python train.py --model="spectrogram VAE" --n_mels=64 --encoder_activation="gelu" --encoder_depths=[3, 3, 3] --decoder_activation="leaky_relu" --decoder_block="plain" --decoder_upsampling="transposed_conv" --beta1=0.95 --eps=1e-08 --max_precond_dim=512 --adamw_lr_other_params=0.0027 --batch_size=128 --lr_schedule="linear"
Rows from block 2 of the encoder of a small spectrogram VAE, named by matrix and row number. Rows with one number belong to one channel. Each number is 128 + 24 x the weight over its row's rms, rounded and kept within 0 to 255. All counts start at 0.
After each channel's rows are labels from the 100 clips, of 14976, where the channel reaches its highest value: "responds to" is what is common among them; "peak in band" is the frequency band that holds the peak. Only what is clearly more common there than usual is listed. The data: babble in 24 made-up languages, each with its own sounds, syllables and stress or tones, from a formant synthesiser. In brackets: how many of the 100, against the usual share in percent.
# convs1: 3x3 conv (encoder.blocks.2.convs.1.weight, 32x32x3x3, each kernel summed), inputs 0-31
# convs2: expand pointwise conv (encoder.blocks.2.convs.2.weight, 128x32x1x1, transposed), outputs 0-127

convs1.16 [188 154 132 138 146 157 134 154 147  76 143 139 130 127 178 122 127 133 121  90 125 134 112  92 173 127 127 141 145 135 130 152]
convs2.16 [117 110 122 134 108 143 152 135 133  99 139 190 112 140 130  83 176 120 117 118 117 110 107 130 157  86 151 156 118 118 149 145 119  91 148 156  96 198 125 110 122  95 121 136  91 155 173 126 142 175 120 136 102 131 124 161 113 101 122 152 137 117 127 123 155 107 142 142 107 144  65 136 116 120 106 124 105 144 115 137 118 157 112 103 116 123 141 143 118 191 134 148 132 160 130 134 140 156 139 114  97 101 145  95  92 146 131 142 145 126  93 106 103 108 177 123  89 135 122 100 136 105 113 132 115  98  70 102]
responds to: voice: child-like voice (68 vs 25.7); prosody: tones (66 vs 28.6)
peak in band: 500 to 1000 Hz (54 vs 12.5)

convs1.31 [120 138 100 173 136 108 124 126 133 127 137 136  86 139 122 132 152  99 107 147  67 155 132 108  93 113 148  90 142 167 157 124]
convs2.31 [125 133 144 153  66 112 110 107 152 134 145 136 130 186 147  94 138 158  96 131 126 145 132 154 130  94 127  90 119 108 125 136 133 151 123 141  93 144 118 188 157 155 127 117  76 100 147 119 126 119  96 102 100 142 129 162  97 117 150 110  76 116 113 129 118 148 131 161 148 151 137 151 147 152  97 136 133 106 140  71 159 120 148 104 106 118 102 148 111 135 142 102 131 113 113  96 125  94  99  90 117  80 136 115 157  63  84 101 128 156 151 121 117 115 148 162 157 133 126 138 134 151 125 141 122 103 154 140]
responds to: voice: child-like voice (93 vs 25.7)
peak in band: 500 to 1000 Hz (93 vs 12.5)

convs1.21 [ 74 149 119 152 134 127 154  84 199 136 136 109 142 118 136  94 127 112 129 122 122 107 128 139 144  99 133 147 120 143 125  82]
convs2.21 [112 138  68  86 121 106 135  88 124 114 143 144 119 132 163 140 113  72  90 108 122 143 113 125 125 148 125 173 141 120 115  99  91 116  75 114 140  96 137 123 149 136 137 159 135 108 104 142 124 161 142 181 125 112 156  99 160  76 132 129 113 148 116 134 101 150  79  92 155 118 126 156  88 114 121 120 144 132 119 169 121 187 148 125 151 136 134 123 100 139 155 125 115 121  97 153 132 143  67 135 119 132 140 163 123 150 120 103 147 162 158 100  99 125 164 103 127 125 131 132 154 126 126 167 117 130 115 166]
responds to: voice: child-like voice (72 vs 25.7)
peak in band: 500 to 1000 Hz (70 vs 12.5)

convs1.18 [ 67 127 131 129 119 163 108 106 122 113 133 139 130 131 118  97 120  84 141 115 150  96  84 125 138  69 147 100 143 127 121 139]
convs2.18 [106 168  94 126 172  88 116 147 115 143 145 125 121 178 158 149 113  88 116 130 154 129 106 123  97 125  81 140 158 149 120 157 107 175 128 116 105 108 144 129 106 101 114  99 137 134 102  99 146 141 131 104 104 159 144 144 130 179 163 121 148  99 126 129 140 115 125 117 105 127  79 117 156 141 122 103 181 129 183  95 102 139 111 162 137 132 127 121 101 137 101 104 159 123 160 142 139 107 114  99  94  76 117 153 116 133 158 126 132 134 180 124 148 142 165 145 143 149 147 126 149 176 118 100 106 106 145 125]
responds to: voice: child-like voice (72 vs 25.7)
peak in band: 500 to 1000 Hz (69 vs 12.5)

convs1.14 [143 125 108 116 142 152 147 141 135  92 113 110  98  49 110 105 136 111 109 132 120 104  77 109 116 125  91 109 144 134 122 130]
convs2.14 [130 140 124 115 184  96 141 128 110 128 147 173  98 124 106 168 160  76 156 143 129 120 157 111 124 107 102 124 113  87 175 129 157 107 178 164 125 140 130 172 146 130 136 109 145  91 180 111 127 107 145 104 115 124 125 118 109 139 126 146 169 109 143  99 181 102 149 118 110 140 118  92 131 126 111 126 117  83 143 126 104 127 153 129 115 165 130 128 137 156 169 155 107 147 148 131 171 161 123 117 132 134 164 115 127 160 140 170 118 121  91  84 138 110 118 165 134 117 111 175 151 159 112 135 126 104 150 131]
responds to: voice: child-like voice (52 vs 25.7); mains hum (32 vs 12.3); clipping (28 vs 8)
peak in band: 4000 to 8000 Hz (96 vs 25)

convs1.26 [ 97 120 141 114 140 143  97 148  75 134 122  99 109 116 142 129 125 135 122 132 150 127  66 128 103 169 125 128 123 146 184 102]
convs2.26 [139 102 146 143 110 131 115 123  73 148 124 121 106  81 115 126 142 120 126 119 145 134 114 143 134 147 155 120 105 131 153 140 141 103 105 122 138 120 115 160 130 119 166  87 131 146  89 121  78 116 159 103 131 163 106 102 127 137 131 167 117 135 130 147 119 125 211 100 122 163 163 138 129 130 149 158 122 108 121 122 122 103 140 126 122 102 158 152 151  71 152  79  97 138 142 150 118 108 171  93 123 169 143 148 152  98 131 158 158 120 143 145 108 143 131 110 156  82  94  72  94  99 127 128 143 134 152 157]
responds to: voice: child-like voice (87 vs 25.7); mains hum (33 vs 12.3)
peak in band: 500 to 1000 Hz (51 vs 12.5); 1000 to 2000 Hz (45 vs 18.8)

convs1.12 [122 149 102 131 125 135 131 127 225 114 117 151 144 146 132 120 133 123 121 122 106 145 135 142 121  77 147 121 119 140  84 126]
convs2.12 [118 111 131 134 109 121 133 125 166 116 126 116 124 116 118 126 125 154 145 129 147 107 151 132 184  93 157 153 106 113 171 135 140 123 120 106 149 169  86 152 129 141 168  86 116 150 133  88 140 131  74 128 102 132 107 166 115 122 141 154 168 128 142 139 155 142 106 113 116 143 107 120 121 140 153 141 145 104 133  93 155 120 124 118 106 100 156 155 139 158 157 151  79  79 143  89 155 134 135 144 151 183 149 152 158 155 124 168  80 117 111 142 122 131 154 159 174 142 112 183 137 139 128 108 154 110 135 167]
responds to: voice: child-like voice (77 vs 25.7)
peak in band: 1000 to 2000 Hz (76 vs 18.8)

convs1.11 [149 107 117  76 114 103  96 137 127 166 108 130 159  92 119 142 101 123 126 118 135 152 110 154 123 120 125 153 137 144  68  92]
convs2.11 [164 117 134 121 152 138 125 145 130 156 136 144 129 155 168 128 134 141 134 112 136 122 101 142 109 116  97 137 159 103 118 133 158 161 117  99 120 117 154 169 133 112 164 136 162 133  91 142 130 110 128 171 129  90 111  94 167 118  88 119 131 128  70 184 107 158 136 125 148  76 108 138 142 104 120 150 164 154 138 165 182 124 101 165 124 142 131 144 102 139 107 125 158 131  97 145 108 157 126 180 111  97 132 100 144  94 131 125 109 134 165 168  93  75 127 139 157 148 118 135  95 137 145 122 134 112 127  95]
responds to: /ǃ/ (33 vs 11); mains hum (33 vs 12.3); /t/ (29 vs 12.1)
peak in band: 4000 to 8000 Hz (59 vs 25)

convs1.2 [114 122  98 168 166 130 129 102  83  95 185 111 105 147 140 127 140 110 140 124  97 111 105 127  90 129 131 100 160 120 135 123]
convs2.2 [141 118 125 146 126 126 145 127  68 144  90  67 147 124 137 151 105 158 145 130 151 140 139  94 109 132 131 125 126 145  93 109 146 119 134 106 113 134 136  72 102 151 144 128 146 157  83 137 122 171 124 104 151  85 125 128 144 125 172 123  99 101 125 116 156 124 108 133 169 117 144 154 158 135 169 134  95 130 128 139 147 110 118 115 123 144 132 110 157  90 117  60 130 123 139 158  94  88 148 128 140 140 126 127  63 116 104 112 166 150 146 149 130 108 129 138 142  62 126 150 101 116 101 145  97 168 134 115]
responds to: /ð/ (45 vs 11.4)
peak in band: 4000 to 8000 Hz (99 vs 25)

convs1.29 [129 116 129 155 156 109 104 132 150 144 202  69 122 125 125 142 135 133 153 145 173 142 126 138 129 130 116 115 156 136 131  90]
convs2.29 [131 148 129 122 105 122 135 139 129 132  97 150 126 109 132 159 139 153 139 110 138 179 107 110 121 189 127 156 152 105 157 114 139  84 134 165 136 107 137 126  90  96 201 159 156  93  99 113 102  76  71 137 133 140 121 123 131 131 153 112 117 106 138 166 117 120 149  53 141 100 116 168 116 112 133 142 137 126  81 119 151 117 167 133 120 106 111 137 134  89 125 151 114  95 136 124 139 109 133 134 133 135 117 171 124 129 123 124 143 140 110 132 135 143 115  83 139 108  88 162 119 103 143  94 131 118  78 127]
responds to: mains hum (33 vs 12.3); /ǃ/ (32 vs 11)
peak in band: 500 to 1000 Hz (50 vs 12.5)

convs1.13 [139 158 127 133 158 123 109 113 128 105 124  99 116  99 103 151 155 167  76 125 118 180 159 116  91 138 135 116 124 168 112 121]
convs2.13 [132 146 136  94 123 107 144 103 138 137 153 163 157 118  92 128 137 108 136  99 124 153 117 123 159  81 138 137 136 151 104 132 145 124 151 121 144 123 105 143 128 138 142 114 151 208 126 138  99  63  95 109 105 113 111 131 154 139 143 112 100 108 128 199 151  72 129  93 123 142 152 145 107  98 105 127 105 155 119  92 132 143 131 128 121 125 147 153 159 150 130 160  94 119 138  99 103 143  82 136 147 125  92 121 173 122  89 136 106 153 124 110 126 147  93  68 110 108 130 157 138 152 126 125 147 134 153 100]
responds to: /ǃ/ (40 vs 11); mains hum (37 vs 12.3)
peak in band: 1000 to 2000 Hz (48 vs 18.8)

convs1.7 [120 159 132  95 160  82 133 126 124  81 115 127 108 156 106 123 175 134  76 129 143 118 130 113  77 125 130 116 120 141 150 125]
convs2.7 [ 92 152 124  84 124 152 152 147 146 113 158 108 148 126 129 121 163 112  99 104 126 146 161 111 153 158  94 138 115 160 162 108 120 176 120 102 138 169 124 121 158 104 115 143 148 131 132  98 108 139 120 100 139 147  95 173  76 133 103  80 138 113 206 127 153 124  86 161 110 127 113 128  86 114 137 100  96 116 102  93 106 115 117  70 131 127 134 135 121 123 120 123 141 156 140 127 145 110 114 104 140 126  86 138 117 173 110 146 114 118 112 111 160 129 114 152 146 116 125  83 128 115 140 138 171 140 103 156]
responds to: /ǃ/ (28 vs 11)
peak in band: 4000 to 8000 Hz (69 vs 25)

convs1.27 [126 101 112 109 132 121  85 195 173 130 134 121 114 108  74 144 117 168 142 133 105 148 114 119 112 123 104 103 129 119 123 116]
convs2.27 [ 87 144 110 107 149 118 117 111 122 143 136  91 117 143 161 116 120 163 113 131 125 116 150 117 111 110 128 163 159 132 127 101 101 121 114  89  91  99 152 156 132 137 143 136 115 118 122 122 124 148 129 162 135 164 161  89 136  59 134 129 138 189 134 101 142 144  84 108 147 125 108 118 146 137 137 158 131 176 151 132 114 123 186 150 146 116 129 100 125 103  96  98 160 139  93 121 109  78  94 136 127 111 155 162 163 131 118 172 151 147  91 138 136 130 125 131 162 146 162 104 117  72 132 128 110 110  89 116]
responds to: voice: child-like voice (70 vs 25.7)
peak in band: 500 to 1000 Hz (49 vs 12.5); 1000 to 2000 Hz (44 vs 18.8)

convs1.23 [135 126 146 119 132  94 159 107  88 102 122 142 133  97 155  83 127 115 102 117 122 100  95 101 139  81  94 120 152  99 114 146]
convs2.23 [104 160 107 121 177 122 145 118 150 118 118 147 111 151 154 151 102 111 117 133  96 145 137 112 142 124 147 151 156 120 134 119 161 140 154 156 142 165 173 167 119 106  99 120 129 138 133 110 124 152 158 154 136 108 173 133 131 115 124 115  82 148 150 142  97 168  94 142 166 140 125  99 113 107  70 168 152 157 171 134 116 146 178 141 155 177 142 117 122 144 123  76 118 139 120 128 111 132 141 126 109 133  94 166 129 161 146 143 142 147  52 149 114 135 117 148 152  94 165 120 158 123 132 105 146 130 130 146]
responds to: voice: high voice (63 vs 24.4)
peak in band: 500 to 1000 Hz (82 vs 12.5)

convs1.3 [ 75 130 125 110 132 150 106 124 138 127 123 113 134 108 139 115 143 111 140 191 141 110  49 121 121 125 139 132 127  94 129 107]
convs2.3 [137  97 164 133 110 168 123  93 136 122 153 123 146  81 124  95 155 115 144 127 137 146 140 157 179 136 149  77  90 130 123 162 120  97 102 114 148 139  94 104 154 135 155 120 103 142 168 126  94 130 126 132 107 100 110 129 122 145 125 142  97 109 128 121 150 106 168 151  96 146 134 140 119 152 124 126 106 138  90 115 142  89 139 125  91  92 129 178 160 170 145 183  69 119 125 122 130  84 142 132 144 153 171 106 129 142 127 172  84 126 107 125 111  93 145 141 155 106 113 128 111 149 123 132 167 111 126 130]
responds to: voice: child-like voice (94 vs 25.7)
peak in band: 1000 to 2000 Hz (78 vs 18.8)

convs1.19 [126 130 103 121 141 128  58 148 127 136 110 121 118 116 135 145  96 113 107 131 156 123 110 145 172 133 109 144 158 124  64 107]
convs2.19 [115 121 129 102  89 158 166 143 116 146 104 119 157 103 132 131 134 102  94 111 159 139 130 137 145 153 128 163  87 128 139  96 154 124 150 137 145 132 116 110 125 151 108 105 124 135 154 124 120 157 117 160 115 126  88 180 124  86 128  93 123 160 162 119 100 150 110 147 117  87 114 158  87 132 148 126 102 114 127  89 105 145  92  88 125 130 138 157 104 170 174 129 106  99 135 139 162 110  90 127 174 135  77 105 125 124  79 115 132 129  73 138 145 131 164 150 104 159 158 145 123 110 109 105  94 126 137 155]
responds to: /d/ (45 vs 18.7); mains hum (38 vs 12.3); /t/ (30 vs 12.1); clipping (29 vs 8)
peak in band: 4000 to 8000 Hz (98 vs 25)

convs1.22 [167 123 123 118 166 135 118  79 121 136 149  90 118 107 124 114 141 127 135 107 106 114 131 114 123  77 102 149 132 163  71 118]
convs2.22 [138 117 141 148  96 160 141  77 127 102 149 148  99 132 129 134 144 130 119 129 115 135  98 133  97 128 131  93 124  84 144 140  83 133 147 146 112 168 119 144 117 115 116 158 105 144 153 145  98 128 161 121  96 118 111 111 118 130 116 158 110  77 128 104 177  85 175 154  83 153 148 106 121 169 134 149 111 132 133 118 159  79 148 151 124 110 127 140 125 143 123 122  97  94 125 150 131 128 127  67 186 123 148 159 156 134 106 168  91 136 104 135 110 146 123 105 117 152  78 106 119 169 120  99 117 110 151 147]
responds to: voice: child-like voice (62 vs 25.7); mains hum (55 vs 12.3)
peak in band: 500 to 1000 Hz (82 vs 12.5)